config.yaml
encoder_arch: "quartznet"
model: "encoder-decoder audio transcriber"
dataset: "two synthetic voices taking turns or overlapping, over music, noise or silence"
train_examples: 26041
noise_aug: 0.002
n_mels: 80
hop_length: 160
input: "log_mel"
spec_augment: false
win_length: 400
tokenizer: "char"
vocab_size: 32
encoder_norm: "groupnorm"
encoder_activation: "relu"
encoder_weight_standardization: false
encoder_drop_path: 0.2
encoder_depths: [2, 4, 4]
encoder_kernel_size: 11
encoder_stem: "single"
encoder_widths: [192, 192, 192]
fusion: "prefix"
label_smoothing: 0.1
decoder_width: 128
decoder_layers: 8
decoder_norm: "rmsnorm"
decoder_norm_position: "post"
decoder_activation: "relu"
decoder_mlp_ratio: 2
decoder_head_dim: 32
decoder_fused_qkv: false
decoder_bias: "none"
decoder_qk_norm: false
decoder_parallel_block: false
decoder_inner_norm: false
decoder_kv_group_size: 2
decoder_positions: "learned"
decoder_prefix_bidirectional: false
decoder_connector: "mlp"
decoder_tie_embeddings: false
init: "orthogonal"
residual_init: "none"
optimizer: "cautious_adamw"
lr: 0.0015
beta1: 0.9
beta2: 0.99
eps: 1e-08
steps: 7600
batch_size: 512
epochs: 149.4
lr_schedule: "step"
warmup_steps: 220
weight_decay: 0.1
Rows from block 2 of the audio encoder, named by matrix and row number. Rows with one number belong to one channel. Each number is 500 + 50 x the weight over its row's rms, rounded and kept within 0 to 999. All counts start at 0. Numbers have three digits each. After the name is the row's rms in percent of the matrix's.
# convs1: first pointwise conv (encoder.blocks.2.convs.1.weight, 192x192x1), inputs 0-191
# convs3: second pointwise conv (encoder.blocks.2.convs.3.weight, 192x192x1, transposed), outputs 0-191
convs1.114 105:477426499552461466501483471591484553491461493479529471551417574486550590562550377454466479468467563492528480497461526497404455483451495452621527506434561464530528452438509462479505389521526645555505481462535473550535450456480571545510476533543494489548462526472527529500425521533518463523537525402460473462511637598489435491517519495475494501486513624554522563576425464449499540530577519547544551449515531435482486487510441452520452431499543477430492420539431544544479469556391534507613489572533509482503420552530508493457366514515496549589465470481529461530570515501353466440
convs1.115 111:479478558567492395535500519442507449525464525526507576599560505552422486558439509560537481427509459552498557456475447461549507417500441455531554480495500479486523449542512418561475374560535511510564440515557377433443569504510493542507520511483450423508515553546568445525520442527517519501546466458558525478563549463479551545465532535540506471470458496485561444475454425501484479464618413584473482517429493445551522537486507522509445535506587406414501595566582450455485462598570500652476493440433492562516552491593488464524579511496623451449517514476547543455514483608571557508
convs1.116 103:502522579520503450516446594499457470531523445559562511504506642479541602477429534493492579576523503601562495419517522538497560449514568510463540545508558421547506563475479514553521404461496527452451518483524537549475530601525429489517420502552574464443485526410451483520474444495519472507513494537490498581597558508586571392529524576458433454430543483458540484417460563530466481485386515481540469531475503491503528428469484550554448496466554470491468608504501612535603565491431538492463542540568506588412399446501520473526456501587391564438498434502505599520491500496500496531
convs1.117 100:462570585512523577540485554519515540584453577460420462433605530503478609547495522454556563429554552467522476486496492495478511465460475436570517488485473479539484476458518498448505519472570430566504458447455554537480513594439509489539512530566490474485489489502545480563539520488536441516466506421521415433485511575492436534478435480586377546495512462549390516588564558435509573511492477483483476558575432513491475530491511641447540511458461427510495552538466488499395406498713557427472567536518426465491459481573445573487535494493536477474539537599522583472507443481534517492
convs1.118 098:471555512533494497544442506492508560449538468494565523502560534575529424510490524576600421513603521523465443364434553445440557528582554569493489361538470472493468562534435371522559472567474477547484505460503492516485504546517559480486498466475507551507495458557456501520497481480461533462558488520570523482531497437565427497551479433455482611450422458552425493497445420571573494549588427466496517421471464541496515521498480514518494540548502566595645598626537520526535523459514602490456504535527575544497541511535494459528544500517507491473545528605555584510450543457370487481
convs1.119 098:414486408541486521432472500582472558507411559509698415444506527451422526540484537493539466511576431554510462570476490515588508487494471539445576543366602581503511450513561475470479454528533444423489541502523418541465526474541453405473462449533514489476448541538500501459487524509542541388516479601453493481463543475502499507518525439406508527404447522459503453482561506491404493639376489483567472488487530465548516551449468443463480530561538519484463515512507378502543564533450467543592412498469583495525489493478504504470505556537440439524464528480435402531524483509469512531
convs1.120 096:512435463513567571503516605471460388535552504465523549466483483477558471509394504454555543481620541383474432438539453513476554553542488513514553519469445484538486498454454474462456512536464558490581419510546498476474534436428543433438336527439489404549524537540476479510454522463602519501481501481516457593559516497551469520510424456490576443439482472591551493409504410550514521522548548488643574512527601446475489483485504518546496454580428508445501455496516472531509477634496477522525499507585494408569565482548522545479536508458543479485543482480514438555491509450370539454
convs1.121 103:441541515500511432530509524527436540513477527526549483575506583583536552443486475573591500532466583461484516472523548553457420542558492395527520474358549464502480446508545491527484485463489578486424515452513561524494434551493585443450549478457464453633489453554489561561530490512590541504540511463547546511502567509427536413504563488487556516469452512580581444562455509559500496667535478448620514494406469491506561434532504540484538413440512451507469463426522541560413472434518602388461473600615552535503497502496500530481468465494511485556451450504448518577464521496466451478
convs1.122 097:404374526460422526526513536542478472487538493451559542523505442434499452579559544463517568537552496443508472481496504492535432648535472488412476469471507493523474510410536480474467566470563476462531528476561479560524475478469411444499599463392465503541480536511520506592507467549526529526576563465439437455556460510480542498435497508542508502441499453493528553444521422520562506585541479545572600522452593564511476432476485495626636561520410491581482340415445458585517499523552451506560462463550378493483520523528546493522457534545529432527493494513444504515512400489530479505
convs1.123 093:476493531467554474559515482510539594497540531629573505448513418515549428471533497455528510535426477610459507423460433497578473477395502497437421530511451579538461582497573527616493458521476523474483534497439461478606469390514454433574527485413512584495576532558495547551438542501529551383465532479549508609482570457539459505545499630554490435505497525522432467439455469453474475554453605428552471418553486544458464442503496551517496458531527499510495530478487507370534500512464574521513509510541409500491382503499529530444534555563534448479554474490537528431515554452467566529
convs1.124 101:524580492521535508531571456475550455483516594499532449426503527524481511609558433474488510391479478496522452580482588439499381430427429532503525478479534543548469583450535542533544523538448403403448514528490566385582446463490463504597491529475496433544541538504542531408503533522437479500482540506538492522533477572539604472523477525543481498361578514493543442476476436530553474476418513458548398562542486475529510410448623519536560521421512439380572545505467520583466449482509439502652554510464511523477552536526538527507485493504493575466495476523466535544431514481497484555
convs1.125 099:508559567538621444467468461614524549457456474466450383556534537574581447514501548567541541493490485470516494502514517487466503424460511585522566559470421573498409592517540492452519418484498482530510566541488576478495479537543508527387488490513489415667416491455484655601426572497425494493537514496528515497511536492521571461528482515471493484422502511563568532410470491560580500475481491485419574534535545477545410431410527535523548545479470441515477402420579522482484537535457455405499477470512501504483418593492545509480457479488469589519497525559481503552445514514482462456
convs1.126 102:472572459487520454518553504572591496594537553463400415465450530436446557418450486512494465443457527548547477484481547532504571534420514582441493523441446468429553550473545484449452576453525526520491542389457523570445536539481454499510495505558519509488379535554472491481412460550549470514511457408607483540445467601459385484465507540501487491527457576560515523518517571497404471569550500503459487526535576616479530535418516502434406462466426518510532503501513473442545463416523440507487447492472466500517513427516470603570363446509504493521471535637503524434482590515483462468
convs1.127 095:598491507487478534517508512548458516437434421460578504449436464470562449520498529451509531510538513625513473477483423472476514500499524455619491536390463616502433475580456514491566483559568502416576487511486602439513623417538501408490614532512535536576542444453558637568495507525542565447448487560476622528487523528566573520514478484512470527415507540455588476512534433551491519480544512545519525535439499490503586515445533438509478499504444455573475519420525473467479508596548489510505501391512470450411454544484501495501465457450399497452573430572498515474512450518497417535
convs1.128 103:482442502540500553484532502471525493562598389421455393565562438509572487468486417494503547528544421532483448516480563497450539543533483526401450547503445559569455495546468529504532492508508689490540565568471618533583495556482511511483514471495549478497466448588486545490519526526481502485485458578452515408470488517484552480464520391540444489479508501618485522521510506518531536502475547518487479497508459475598547529504573387483559489440478522580476616487564489473478449531489578441521434542409418550499475529513561505545447543440479453563491514525659457440420452586430486513
convs1.129 098:564559404530521498495491485446558556405572569475456482539542452485447477522527484551463536440545463494499500450511490448441452505475580438367528493510437538548476508377478558481482556514482528489524572503492508428573552489497476480465535449524502452518589552499535573503436480525490570465510436573492403500540549556494635443538479495512470493551555536563481454469475463363450615567530583470450565550478528456514520532557554473418519590482450495476513381502532531489517476585546579474532549432516510417487473526456428547417386456469596521582464440532522458482494479476382523490
convs1.130 096:487482520493565555438555552465532528525530556482434503540442456447476466501523407550471557564529510396459493489460448517460463493585460505535378556598456544460498438471506504471477466524466508477564564495509596555472568542533464497450524463486534644508470490550454493491494502533471517515441521503582465516621541553475463459406489483453539534543558521592447425461482504486452503626440466498463494461610457450430491556503444603517546579418581454585543531400445518550570541536592458453501513558371460586507570495485502579550521499508476543454529477525594482545472564545471511455
convs1.131 104:587599542468528577496394477489415476484537457401460539536518478508568484507460447500558539434571543483477509530481474434457498475515500460469497558501494561493462534565602481501570586537489530475504454488594489492462472567492411422480529500506593481647547576507496670447497525488525468418454511527589484504537539517515551480499517491495473467496523432465511493465571470489467534582568552513576473550568502447531429503482522570534458477482527479544413486426467527409518494561481507466482559430504391515451429630605557495431495546531539522513526474555498486515483484361493623513
convs1.132 103:556488492520461502542529499527480452436577484512485438553534418473545419530489471457541520415553476566555566487449498410556459532552467488533501591537508571581461503472463533524560570521537481513478566457510553515561445572497495593479483517510439521474545485509493480531513430476591521501557443449489365566474564470577514409441440413430544532393536447489480487584559464453473437500487496486438486536484559604537517489502516519513506550449548488622481440445464586419503561561477539456542507518568674485445548534506501486452488533533403482526468478462531520543484498505315539552
convs1.133 109:554443521447539516554557410413486466519434506482443428501470522511442482482522493478469463474417443430506461495498413535529431507486543497642410551415588542514504469500482486553492564506514467407511435543479447500511507512441489541559519501524555573492475537526512538548553535482436487517613603438416519490524491520488520471409507471573472403588365593530625647464496469479577481514557505517517549533535543479542423537472491573576518555512419434444508524548522562574536487452592481506560516496522506559483477504525494436557447422529515543500474554532586524522542392489457489435
convs1.134 097:389464533565605524601504562551442478446468563423531474522517460605477526369481509493541543543439493387467479403471492448559456610451464457531445558491508514601546499553507453472508397504506625537407518470419402462575588487530557458503462444428468501491548506504444527512496557492487430502504509503536477449577427454523471487454506589397498509472432530533436527482512529451455535481500551574419548471440519452537507539461552606423493416479554497522501485487463528596490536476531549486487549484569441397490361523464512503521503522456501516508583469506522500454480532494511523508
convs1.135 084:443479522532525540476487507507497517552483525506498480464484485507525560551525630410493437410420525550482502500627542603506490425565507468555565536507530456567525446551442482504529555550502405405469429522553568485475415485385543365436482517485510558487496604415485435511562535441512456496442465504558486548528403558482451527457578495499461486473478493528424644511495524560584423544497499438532428472518439556516536610552508533487453447440562451502414525562454429499445525474449566515499472523512525482482498469462499492531484477486511464482562527504527550669519523536590513447
convs1.136 101:404502516493527502490500489455462545473604489499399497475444439548477464536418504355575427475485480583487522524509421493485451586619461492535487499454474517528518520537508482437468445560470429513512545594526449485555497617430433507513462545484528455485542401511442552475398486500369543503372470495495611455543512463460484448526506507591436546487513501506580477539504507534514449472482493501433560603527475518510514436463475493469451515518462490502563525503484508567536486441425637541403501480542370437503479491544562529466480456500464374580519558461454536466531567533542467529
convs1.137 112:486495439456542514571488543440457396518511609495461583429434476445489355568517417517519540486505477466459434506502657525585504471570424519539575484496524490479478539494521500508382408491524449457489445405459562573435493442546505431447547476491488483544431563394514486542523486433584459467529482477518512526487461565569583472438548481545517479451512445522539503494469538503546515466530507542497487449457445527497643498462507507495477478432572449424473523532477525498517552500576535497531495507522469530535547465453444480462512462525475509470293500496543596391455507565529548551
convs1.138 105:561446454531594448512474559605468492503502547583548593487414514466469531508522472495527533469513475590501478467568429444490418542425456510468443453499512465538483551496474486562499481497594486540451549558647496440577505444478494510563423507528472559511517529465480513512518429472509491464575497380561512505476516522468542428599476433531502465465417524442554511600591472491544566482524446440424471605510449484534387490515506442515431445533524556531502559581534466485449527471629467447664536496484473492489528547545568493447482491498610528483537420405440510523566543491507496518
convs1.139 098:503529517467631416495561516531507564503509459488514418639481502507503463537426535431541499490511550415599552502471509519459483472524468474455567369472515467466434607547600516481487401544538430477490506417499513440502434554580485452517465523460546455471452499472538465470532463505573496475580446440475442631529585464525439496412406577481498463419512572470501524512448524460478523465565432484592477482509452479550468380528503543537480503418512513480569537500536502461566500517427575529559517590443492472512496505563439567466476508420393566541478531575489576481466435536451509474
convs1.140 100:425429500458485482533511511521485471537424514379588597425516442455508492483457561430548463483522421498441474431510410515538543568563444599414495539516492522538468485365480495420498559465476590498524565573500600552500583501508598434419561529420484426509454382511472529559507536517468502516480500493544454495544394471498475480430431471421437512478449540433454526508499468378449491486465517578515547594484515448537525555425430561512563514476466509469440513508484552537487542468525525500459521465498507595477484519493498597507656539500434503524530464475588463501508524551495531574
convs1.141 107:487473503454541423534564423451480436479496576434547483401479460524531524495523533507497563479453490517601502478446555503517547530479435534542497494422696498523440491549320446549447508496479495553484505579446550462445490519501523462434526502536404468537480453456553531531488518489574517479522496464474499412436521401574465422519568472508480503430485569466536535500502513402468555452539498562547429558464532456529532561473488476600517595544583473457492556610540497404498562470516474494423450448489537633537511525439480472552558474503561465450479480491430486501433499498490620484
convs1.142 102:510571524539493524526503514574573601548464554547469428477453488573509457515584543472513475525471500529575556456553609484428537481605478510508508569524579527463436483483571469443495501467472486424477511539478574630533477452541464560480491425511594550566524539492474559505510488474482524492422510545515599467440569482464523511495460673519457429573581536442469466469502504543539465536397492469463544403445501503548541511549573534525464497528451507491531505483557564458417477485417491485392420448521531556533578536459470524442420559555476535537493483548512374441479509510512377415
convs1.143 107:465503513503419504480496531565433575451502446414449507417541432413543558465439496493557518424511605464441493528460515515647538450501524429508433488577544514498480523539499485437522506611522553511471462546620481543521534437551486520539479458525509472514586492542546469503534512391530469561381474450508499490413461436509473524506537415348460459437436587491395478479513502378560514477502470537451427531543486561469540500480510475477506433432493527503432498503485483542560523526580546408517510529502568457609405501519440446437443497496513569495428501551456534485456517601514493445
convs1.144 094:520533542532520543496526530463515518411427531471503552477526530494438465499496525602489621492434511537534488458471418416568418450433426511457505567493476562497450542412502475427521432466430595363547491510625476514471526467528495488529599516502578452461486469598565459543521507522489468541492616489415497560467522565500554488469442500519452430466502461491552451537570459494518479507410526485597458459432449515546500496491519512571552484501518526508580563574591429349552508447502575449537548479425574531505532484462497454470434511507589522499523551499457468536476531561528355469
convs1.145 098:468456492408500497558454375472567436476495560579472546469461463556383435591451516482470492440481485539481420459525410489453478472526568568490535515605576450526481549516477491575467514519515417564523499532469423520450481508527494496550486456542505432534453575462499500560546538567487485476549597560490437605502564606583515519541457472481528506430584410533515466471529575408548606404553452514419440522489490586526559516498540498562476476509507511500468500538499494487561550482538507463522485493427415567526572508664454504419485580536487460525482552467476511529472590523526493594
convs1.146 098:521416554521527565482534451518568658542484414586477605523440574511452493458506551447448504435447509534489502513529462448492559460528490539474479526492437509526467503492576582489426587501489484476589500563451458599559470424499527595557526519466504553539574534494400554538552467479541574491467513487551462472486587499538467487541464537501520505463420498478608367481403507599487519569418437484533559539427506498560487491573503562584557506411474490532543519484495440416451513464522613489478474520514463556531459531430488398555522574557560494521600478525564473522548475542501516436
convs1.147 096:465469555538498468449414526419434537462449428534472498529502520496530572540489484544503480450469490598506539490532562492601571436454541501497475492518417417472482561446472531358464517440597452387482467430478444498566504503391594407454484517439563478518406561570502521544433493568506474478558496526501493517463626485477572507544479495572475534522500514453352574516560518409472552442528407473497466470522471474479501470538492535455527387450559484509561472565582474388528475545522476509468491475614414469494450533553531574509594472519518467530492515508510559523572468506448533539
convs3.114 113:532484511469477520561473440490493519552506617434537526495548551468466491535520521506462458514514587457506518456476529544507444550467521422435576465466576458519449521440517608492573563576486425554484499631565498527486473443540650513492507464496554494506501507488554587511421528487533459555534613570548561516430515558495446511487510532523516430458495486510415510518518462488553528515547461467537431581443512484391502474508463540579439501476429472566506530575471413473516498538503538460615561617503487473550427478502541457474542507442395540386523531459433457544516606504604422603
convs3.115 098:563544581489534542530468530477568595556594528588488466594540528448599465463465581491474431522473425501488503505540576487530465512554436458414593537550473510644575496484505571480518448563537441505485582494469556456364506535493487493403490447504517530584481520421427529524474476537521451498479529517376534523444506525506516547528539492517413431506520432455479458558521500533517497528463488502512465470488517430476535473547522534446471479491496543478556495521671587493516527440448536466408442537452459606530527590474505492402497498575528506586551574495456473433515578514541591537
convs3.116 100:470467480445585539494513491514489487519473504467481463476531624539511583518538543555458452504468512510510491481559473556482608535516527490577536556523560523530454599391416502532501445562548562551516531526519489528554472549530446576643526616585509575556560435558520410589433466478484476558466588483580538553497517586515479500578537472508560444484495534454484560529577456507475574471469512537561529531494583561420498416522561518533466457493434459590527520461485571531471502516559469526491382558418460594412505525556537492517498382500611522507536485494490449474564477516513413539
convs3.117 095:447572558498508502467553480549508428345468394533523546479532467457522588553517495425573489507514517511566480501528428619489440496519520485441501553462497550559525482511467514564555460492540507322586536614518540519590517509454480498521558504465465536527477504499451472514436439488407510417436405478628561576423478549501509510483549537505524414471477544519485487518497498494470567478519456564492507507454519462464569473502485370557537513504558532535505475503594432530556471497520515505492472418452426383408507535505522480488403505412476492434575409570481482575543520436464509514
convs3.118 100:532481511487526482414482464446475488491447535539375528444597428438404456477513541419503613538497522583398483480446526455396508396579490501487529560473420508486507466479428480580509387528462562479520489517462479410534450510487462529495499473492434455506523452459467372517395456518452542521522512535517433520521328499463375490514503581486521473472474460500517476539439467509484551497445443547464420462485485457485491499528561522545499428466480523461408503500403620560545416495479480503453487565559523430482455547463445513544558565431508424465455482484477523426581548470499479461
convs3.119 090:538552521479422449571510504584509454596571433481490421572512531519459446465459504525432517476534539557551561633510603545473505451553521454546513501471450523551502392468432519509594436568525473482439528414433508562517570570504549549488575536570470504441580567490490576533506566557484478527549529481556442534502577507531519417569484478482526426580473528520519472548590474405574509456615490534533541548553559500570492559517571529453614478503494585511563474495605527495567541483507564574468439533478519498508521560376500493468453574465435432499476522550491530530521482567469556491
convs3.120 084:605461503529426507517566511469447485489511546456629530514446458438503547513581477477479503470489552448520517483493511480472495470545526461509604511582556496519573536522494539502465577523403525575446374562613414451519528542523477472610433518512621479494537467571501529500506476443568602536510500441452529515616507503519501564567527498519558439560505435605501509463494493516541540473574510431497466536515525518507573431364537555459593502437453507434434503498528475447477515473441472414444546526506444476588515552550481461444458504577357484531520494534372447502544528515528512483
convs3.121 122:379569482464501378472516583558591533535547467522407380495506518525483378516417479489508529562485558472487485466463500431546484412407520491605509601451495546543495498450442541466569497521545538421566583429474489540475528532518575562542428494526486461450564539430461516494489526596533420466520459550515472416491434397463470533520531476506509465500546568496496486561533440486514450522479479567552456475522515537491500504548520549511483430532454466502474431510523483497472495563477533567542462421527542546495607407477495467633499563467441406397479497420512427487423502477594499561
convs3.122 098:517502529523562518615479511592495505516514586525510545507448484565532437499555499523633531481519492566391537539507508449488536447456523431524553481483527619441485464470490455533416602642529488557472391419526582522505561435430479462474449564449420501499515517438476458435458450415457503553465534604514506520550486457530459478467535509501491554510458445475518576480536498469421457402526441481482493555430522439558467520449487423484491477490467530449533562578488544481460529479569606474552466496542540520562375559490504562550464548494562561506561557568518585528518602471453542581
convs3.123 090:521507557584462514474466580401485518595492504460441462429487485491470616515441492452483488540506535571420529460554545591517429412512528470537561500509530546476487574559467472494471527525482489571475485478520580418441513468607517562520432501420481543440550545541504535586513599398463448452441486618391468512576502524549527526432473536585530546497430454515477486472502510527523502537551558556499490488477504452490457470435385485473446551499532506498493523636468496465430512465528491492506523540520605433633458546464474533521454460589400530526563416486494502508580451475518626492
convs3.124 095:458544555481542559498494382508535578539518454566444510421444491532461486521589561555378543469577430526463502566530563490579491492486513470635477526403464567564532459426517492491402524473525560437454481540474509419480476548504445487478499570499530512514488465437488403569475540538543537510469422499537515519602599533436507460578488437603504518539492534436493534490545508381555457515441495458514459549440459585497466481469573500560569479428481599442451567537472409505543434452462420501505499465484539537482619534481575409423541477429494479503510466458499478530568526448522507435
convs3.125 102:471454577396469440484422480526461604535578434448503453558512506463490513496408520502558445534467433594534554463625481449447441497475485515497469438510545454536411502561560524501540506444543457488434539443436509418590548543507449594444478589406446572479473534498442472477546506445556464523482459520563474514506487511588557513514433534506453531438456502444487460567515497487517458552547514625535483472496532426549506536541468563453539502437458486500433500459438377576467502469480565491548534575515591476347547506482452498512513482543407517456446526570395530570547521438445508510
convs3.126 097:508422507444562473461556493530429518489473575413507516496464433462434547555524437470400482491509526535487535520491523571531459466574581549487615538487578412538483514488553403469475558522393523462464469515611457514549488495517473493387522546569529478453515432492430459405531476509612488509494506422488565435511418458354455489537451540482526551574472573473506524457499532553457425478546491507439443573419452568456477490471491479530535469402543515420623520537458519498571485462443458484456562469481522567516541483454471593530413462599497558523499469528458489434509486526490477383
convs3.127 092:485388451455438522499455409499451487382488584422478532484471496456628499495478538463529478525508379464474513420538525541496533422505456464532512560526494514591412477421477425519556527475518478500477416448419449484502500521541416520422596480546555531484563439583459483464484521497533563508507521558551454530626429483459611517483462501493512409492406517519476479470510472459595392540487404475422478504477436513527454497481458506476528546517573542410520481469546483498476479474585479457477523533463516461492536517499420483435522411420451502425513516402490487497427546343515485441
convs3.128 102:556378470533482402444500472531417471568429414488503466494521485541475490509466465507508452528548517474498522468376563568528501526498635572485539459433403396473533508526494505564427456537409467493467614549451575529523494438416516542433468509535527492515474466501454444573544530485519595529508551485496483560527522486528438509525533504580417464469496485499515466561544492427472453631490511458409465482522531469477462522506529490492535527434482517493524485447456608595499525536564520425464476578472466492487557437510570504389502595518472432625497514482469472379569514546423491600
convs3.129 095:447475500521479503413512522489449503498396502563536510449482434479366553483473480489462476371515562566462467486520453480471513527487470599503505507490532484460496590589516573452501546425531523528463484594448506435454415456541553495448539519496352469403451472482554464447512520551461505598555519509486416457450495575559515504521501416467502480457554370477451504513459534580391455486455541466484499523554498405440480498508526545501460458483539495510489564582522541561480466422540533427499518441441467394419523545494581481488470421552557526494537556582522408520471470512514343500
convs3.130 088:521456489482562459514420465444397465478456579428573528498464501570509649497452459455466571552479560408570497532452484523581585589613475514492564530468543553535451531487467497483496585487533540488565598501571568568566584466476483451507554413404484496517531433556444517586497540477483465431481479479547467442532451495498478506541563561582573531512487487542539530538475481510508507601531511461527443495449508397520490530472567453452477586550569508532461486528577555548536419514562508391406480553444448469525513531522543501523591437480417555529470379497461537463458473479503444480
convs3.131 103:541564467497500468607503470424470526590487450486496498503479506482449534540550487524504548516598483457454503550406418470482547457503509489570438488521511499647433497541491520529451425502498482513553514499394547542506549544435528414482453516577480518428505415480510472512458473511532450470490486509439454457510426562477556527418455495522480467512504461512484508546574497483560405451560475473530518503518616566513433501553565471573514486457612425478488445401580624435611497430528428496449429491537427611493438511602494462532477470511523484446480446375551583453482548386542508496
convs3.132 107:540441427487473514469435526532498591464418442486465451428504513525584530504604481476492434456477453473474521540510508439489509468495502494541363498541501463518614547401400559484480536338576454496469555488442472610492398472421486472530564553583620505420538562501493501445473441471538558582394500447496489443441444506579490481482559480500539459467471505522474436489547547500576466469476496378466538543545535466517603546478385441501486508495484478539538499537500476513576512431567444463543475482511507536531486576525464580511493491589521500539396482465569486574486491477554455533
convs3.133 108:475527522495486576578549475541326497579572441487556504481461416501558429502482434570583439500484475509539517473526482527531510505561459490436499509531554540541476522525515506524512408498437495499484517582509536468434461441579419356566540535483580507549536497373497522490626484529515513499459506489531533452464540510556464527549489485484474501551504418495507442403367508473543491533535457627412555551430485475497513454507444473472521438501435506547547530456494543487443479528488483580469487468503546487581460582580437491436404437554534553606467633471562514478478495496494566450
convs3.134 110:513541467568496407498481508559473562437503478573472563477545551449521458469558507494455488411510561481490457539429588547530509481601444574568546639511449577492488579517435470541510517554514550435522573606490538528474457447389448548474504473587504437473522421433499549554522490542454591622512438449497478484605502449456494630516579486489500521479505526504487430506574546517494565572537511513493458490554494573539533536502571456500524488540500459505421479497467517491602516525542483572535596425436535536482471548428483497499647459555537424517528428505595583517505478499552486522
convs3.135 087:498488479485544506520508597440491448521525513458535458554533502507588511508490531535458478502544553479498487518535446578504531514535519476591515400593528554523492500571493485539455566515527475460480511475501467538529591556592552533522556560564463521577632481527528549540492586519559526557591492551616537535514530504502473474602427559599597637555530677470521501509479444475595585553585518550535506622544493485450532517502453448444576528512574554482497419508590426559526438498480508524515513529480463519419567558471493519497470542491488568433437463531469529570472485469414469513
convs3.136 111:554459527506486525555409582483511576527537579539460545483505477492421650532483604453529470590528527595538552445527550477534577559508542499469564572580516521544561518580580528526516532567516540625482435489463569541553539485456427531453554573519464575491511678479531582453485468434441542463427446537477500529456495627489458543511495455519561504525525582491512551448494522446475498598567599518525496497498543527489575521521523505543513581616513567515456566496456476507524512560454511496535582485535471460542492461514486559535505522573524583487520469433444562555539515515452548492
convs3.137 103:413550455560509532468439458434583509626650485489420567581469462445466412554520504543471415539549518496528510475557453425586470479468442551486502471575478483563458490538530510478456429471556539498552495488511622557398515519548493490526485603433464561509554539529383575473506491433401543560533578507510414566515522465662504482491421527506482512567493405527472529453493521472424523522554469484533546508551411482518527445433594507488526446511522532415503460531470515493559524468482540521527472488526530565498530513465507460479519510432465571479482546532531455467467532471527650463
convs3.138 105:531512434435523575503566475483448460559470506496555496421402556470485519520464541476457607518419495575530624491588552512431461477527397511542500406464521542535497518556577578550549517511534518532489613487517544595588488468517500477436557533587469534466477499454535512532495533495558529508479548553523489603453543485533520424532458449580549462453569529551521484559519432518488637493508447632523450522500503432537522584458424521474539559488491525453520564505428417434477485436532484543645452487479424416554551556512514576513484503592473502542527477424520528487498576561493498450
convs3.139 096:510452510430501511503557523573517479561534392524439551598519407547525497516441477475522474477476504525468520528503419465527550517604535592500498559642499575555472523589529562461486612539568558543496508446417608477496509602580599505493576566585598453485502489514594511502571506534467449462534591541528495447559485438528389423553398481503496558515467418500485511497482522523498518560533515565554546513488539554479539433492404550470545503557581410426466488513515555442545491521481478494530472516503608453465534435461420475511498591435550561539532497509518490428536454482494514485
convs3.140 098:492570516556484440468578498584551611421538487547504441454574489496465481504567502498545433551423482445450550587405515507470529396523452427543567591487347454524470585474547575533450475585477481504425537529437533476506474503481469565472482518571545465496546402427527443447564474518531504574522554375572498539595499537501506478497498485422466467530490499520546488478456587519459570504581520443586466533516570553532547526535554556479493407473505542486457502533483493503475631496495539531555558541429523586518513496418455418576491459540523474531579405502593506488472489511509540481
convs3.141 117:529477504507448540455401480474562547554569594474498524519546564512443517495471524528507461504551529595582586518511495547470422474469416492477466496555503528501450464488555578427567459552486493508528498448482450439504501471468601482483470519456507503492520507457360456391505373524467497435586553558523506532502519559525467402418419445483449433491529500499578516535419465526486376560519446464542482512518469471553522460511416525632474402439650504448535533537553531559528549516463593492462494553470466523469537498419560502484466512553515530525498666513539529527492542453494526589
convs3.142 107:573530456571531516445532499483469573502455507458478496447514539538485497595549515434591491455554456422555523581583381483513454515451538490454621487505548443567447547509492455584517516502462578492547469493465474492485535494536490487503456386516461498506537434485474514529465469480418507464480451508476489549436571525509443424530430450533494456522513548434551551400506518514479552479581577503455494568407422472412486465515542458541516460626456448484485528497565557419438464417399498537494513508537657437428531485504568387527424528502481523514620433536483553497386549481478462502
convs3.143 093:608461492459490506460510532486533520411433487449495509393519514546555480520501521490523559445496519511540498468534499445500544448417528473491449483452506478395556430513497411451520489496576423497505475523549504476549388331455484457545471505435530550517516497651537586545435454525541549493359475524522563497556576503414512539509491475489528501484522519509452462505510501526499612574467427501448521509509496498479449558571538454558498467451523589412507467477496445475565559524455522456564655440521470568434592524622496526516517499554525522389496525512507460540561458469460417421
convs3.144 105:509601564494498611519501544606383537495542460438397474493456515397488522432505475538485534471451501385450454512529430472465433416409416533502599497501467456564546537451469509461531546455447468532490490447507572450574416569581518482443453454443487555440542488449512498488577510506572447554525537544472518492505492538487523476498437500539516474489506470501450493485462452433580471465538329580513515501593500498424514486523463463442461471509474568397552429510425471513465546496491513468413461576456484548522537547536544470526499548467563549525573477405561434486459630439540523522
convs3.145 111:537533492571514536600509595524483518541537547503465500465496604454551541464605455465511478514506482478471516484409533445560535462485384423618489513450517472420429520589524575458544486428454473551503556499592515537489446454552455591556430526430409463468513443520557550443424515538594533579511516491496461490537470470554577510414555424521450536549538490496470487579464478520530646481582408497542529523523549441586468488416507526456447536505495396503524514497477583571521444538482529438409433533549490476525497498536542545478446477473415607488487492535486547446524536486578483573
convs3.146 092:449423466471501529480511465607558464485490538444506474527335398606492565475503485529422446466478520453501464490396441618522562514516493511519441479507617489440414446421505452479412580492529491498471454492493445436473513513455470526561441576392585496487461545533417479512602430526631478567516496556478613502437504442495449471399587567503499491473514493467523483482470442514476519457482442453462484494481453497569632540490588456484477578470489510478532442476414502530510482575507455519437511501508456547521495564509513517533554446518516453547581467466465494487466476459566404544
convs3.147 103:520508581475498520501484479532458463578484579501500543489432574563509545538557569482416532512520503526434509478509449528447428505510476486556577502596540512549475417489533539401439618606548501526453479537558575426561527493543453585574497480533493509449490519539504471463522459412488530577479486580444510518489503424615425546451522538404491522513504481497511478466517481500474460485476504482590584498443587479485397523451488533535493562423535460427551522558536406498425506475491519457554434462434483606599426477484555479481571566553523450491544608593475600598487511568479592474